config.yaml
arch: "unet"
model: "model that predicts height in the pile at each pixel"
dataset: "dead-leaves pictures: piles of overlapping shapes"
train_examples: 36250
image_size: 48
crop_scale_min: 1
horizontal_flip: true
cutout: 0.4
norm: "groupnorm"
hidden_act: "silu"
weight_standardization: false
padding_mode: "reflect"
pixel_unshuffle: 2
widths: [64, 128, 256, 256]
blocks_per_level: 3
block: "plain"
attention: false
upsampling: "pixel_shuffle"
loss: "l1"
targets: "height in the pile"
init: "lecun_normal"
optimizer: "soap"
beta2: 0.999
learning_rate: 0.0043
beta1: 0.95
shampoo_beta: 0.95
eps: 1e-08
precondition_frequency: 20
max_precond_dim: 1024
merge_dims: false
one_sided: true
adamw_lr_other_params: 0.0029
max_grad_norm: 1.0
max_steps: 9700
batch_size: 384
epochs: 102.8
lr_schedule: "step"
warmup_steps: 290
weight_decay: 0.3
adamw_weight_decay_other_params: 0.01
Rows from block 12, named by matrix and row number. Each number is 128 + 32 x the weight over its row's rms, rounded and kept within 0 to 255. All counts start at 0. Numbers have three digits each. After the name is the row's rms in percent of the matrix's.
# conv: 3x3 conv (model.decb.0.1.conv.weight, 256x256x3x3), inputs 0-10, a 3x3 kernel for each
conv.3 055:124136153117104099137122090098099122116119105157146134103123139095134145175149116142129147135116123115117124075197057102060220181133080127118137119127115160116121125120136103132152151127096140140146103111126105126125127169160158107163066106164206201176134191163065121122092103225104176170224143088
conv.4 061:125127141126141138126148135069166172114109088124135108090144104160130086161123162126130146118122141128108133128133206070072075070076057118136131121131133154140132108118109139127129122160157141137158107138129133111123119106162146173102202081078221155104201235151103214240224227010076085181145096133
conv.5 130:123153140173146100132126121050142120132148165113132220096149093119151145165124197125104136165127089123128141151246101095093095120084172150143115147152129120124118118143094088140174172132143121125144161128117130132155229073138100138130054148119204088138208130056128112087076087172200113052158211141
conv.6 089:171132092130136121110143152114103142051158149115140160149096152107093110120164093143129134147132110100112146029126132186241039242095156132145109137130125119137146132098118083126124153124149120115156144147123078126146143122198045174117128122055109154126096132105034081144111180180135166061091126078
conv.7 046:125120131114135104166119110099097142095107099124138192111104129120135130158154150119137113131115129119107133215086076074159058201095064132126124112134129161115129122126106122134155146145133151124148106131119125120115120163152130174127078107186028207121135142130226111114134087255060061148109169003
conv.8 140:096135107129125134165126137140125140147116125099125177130118145089107121115118131072144126153141110167124104146179188157156066163133189084145119130130129155121151101125124125099114120122145098150135110130149149143111084102148082131131159106007154096042037159125046036215186153039212108063131115053
conv.9 080:129116161169149102126124092128135146115153177093104132089111172156097088176140109165132129139125116099114112164170118174086030142060051149119135120138128136115115137124131113129134163134114133107134134145139118102115110148127113126196059122116145139073238132000255157000071100101193118106194169122
conv.10 044:123117159105109097127128119094153122115117113109124166151108106133135138142127138133136140131123133125120129060094019020126088161032220139121148117124114138142121133121120124143127151143109124120124118095117135130135255116086110203094170127163175204238240182117156106080193058072206160103227195074
conv.11 100:107164096121150110155131136128157123084134170107115111196118146126129138066128090087154117168139130129131153146172105133168096201086115124149127126134111135134113150143138112115124100092114127137133159125100123157113185041163108085175123138027094158000141141062188077216251130138173098068000060072
conv.12 071:140090099106124122159129152097094150110138140133136171157134149115123143137151087135141110167118129085141119158091125000108134255076051130129109125128139132140134123110112118146154171139108169112128116128146134128100098195171106083040172090143187137238122087104000073069063087154173190181078187106
conv.13 082:144134131123116125121126140069157139167149135194140083118107088153132134179132143131141137132114120138139115096110159028126174195173072142117145131123134124149111105123126148145124167135120133140129169118121122113112211111101182139063161120148177160142093115152083028200154170135179151079204068071
conv.14 041:133126130128126119130146124101113117130091094155163151141137155102138161133137093139125147120124123119128129045184035000116201113064235141127128118128125159147113142142132106136154145127096126123127134105110136146147146166111146144102183079203210117134128158175054134167124130212188189144130020109
conv.15 129:092138108097122143133118122070135183076093096120130168101126138090144130135124123131134175090155114144121107106075096072157025204077116107125119114111122133146120091127114103097141132129128100145106109118153138130139122120136125124216082183061108133045159134096210142105074150195113144091053048106
conv.16 083:121141135145119114137127143102104172073121133144141149124106129095147127134136143146114122098128148112127153140146150216126151167103092144111133119121145110147125140113116130131116144142111090146111135121108134146176089112102112072160168199050255091000102142104064131119156140046109161084165157148
conv.17 230:145149072146140138099116155129164187135153153130098069176168118183153092115085104147126088122137127149125141140081147135177086095131161142164090127116131097116140162177133165132129090111122130126075159152092141119128152047165071148077076099143133074110065158177018194189090148095149181048144086198
conv.18 135:178117088093130097091162169143119088123129113101130225135099078131163165108107184118131138102129121135123115101185101112119126239078127144091107125134127125158136152108104150162136087143151120138137114123109110149134148141149174143069086076123143071194115116059118085108105056131048131183164162150
conv.19 040:129135163120128117150120109091144146137117125134125095117149132115130115104087152141109124121127136106115153163127138072088179102059101122134143133127115126123119098127133136123119114113157171147132125138140094124137141098143098220195198082082255113206088175170000144217097165040137174162191137213
conv.20 102:141139147121142135163149126095193171084119143136121177183109128136117121091149109144132129124136123136125117137180127132195098150168191127139138141120104136129136152125117125106137110124134131151143104152141147137131174076128088135086088107130178079055117107057026131169111153165087160180110175033
conv.21 096:125130168108137112153128107118147140132162084124114118121118157103126131110150114148131146129139171117146127051140208141146151142119050122103158122130131086146129130125152123130088119101132124128149140117146143172118141114147125091135134112029113039055085119087089177129111122170152050016084112104
conv.22 047:139119149105124147118138117112114159112121136084170168110112102139121132170171141111143147147140122134103133089000095102112013091114171121132144130132132147132124147133111127133151134145126103111167137139103125131132090131076126125120167167165094100255158173169247165044184160121174133073064141083
conv.23 101:151096124096100132119135117123144144124113115097093113132128119168119088143122098151129106108116140126125155147085197176117020057154079116119115139122134128145127129120135124124146140137093167124088121124127135104144151133126123118072161178061255183171213146100060189057243173015145173121151084084
conv.24 085:127127125134103132144133107138128129125093087087179185071130134164139107143134177116119135138117162111126139135095134105096124114227175126133132124116117144138119120137145137139123153132106111115139122120108175141146075158088149135197089116169121132142172099080137048051017151138166116111212149090
conv.25 072:143128144115129107116123090113119110040123135120151195108103130105105133164150136143141139121107141120109119100094089119042059155084122148122133116131126142110114134122123118134127146151106124126161103100122119113119148209146161143111070146210153184227204165006168078000114143110137120118239248069
conv.26 082:130109153103113137132138109097131136105165148173147087076099101126146110219129157108157112155108142139133144124082061112025175068103127099126140148127125150144123085118137171142127161157126127120145121140147139116125116149084110112095240141136253191244177159080061068117132168080162094072214030048
conv.27 239:129137131149142099132135113126167150115145109099093115110107182128105120102101103145129109144128146152121104056176111076067128119067208120139138145125113138138100098116130148119112132134126122133139145138141102107121121120254065106191100190011174143021213114090205186098188173185139139088045081111
conv.28 054:118131135120145133143143138024125165193128112157130117149172129142136137105096130124112107126114139112128137147128217004108091107046124136142132132124124117148139122140124132138136130125131120119130138138138116125123133061118206115102236111067053188209149156236092096255155154083096182194116112201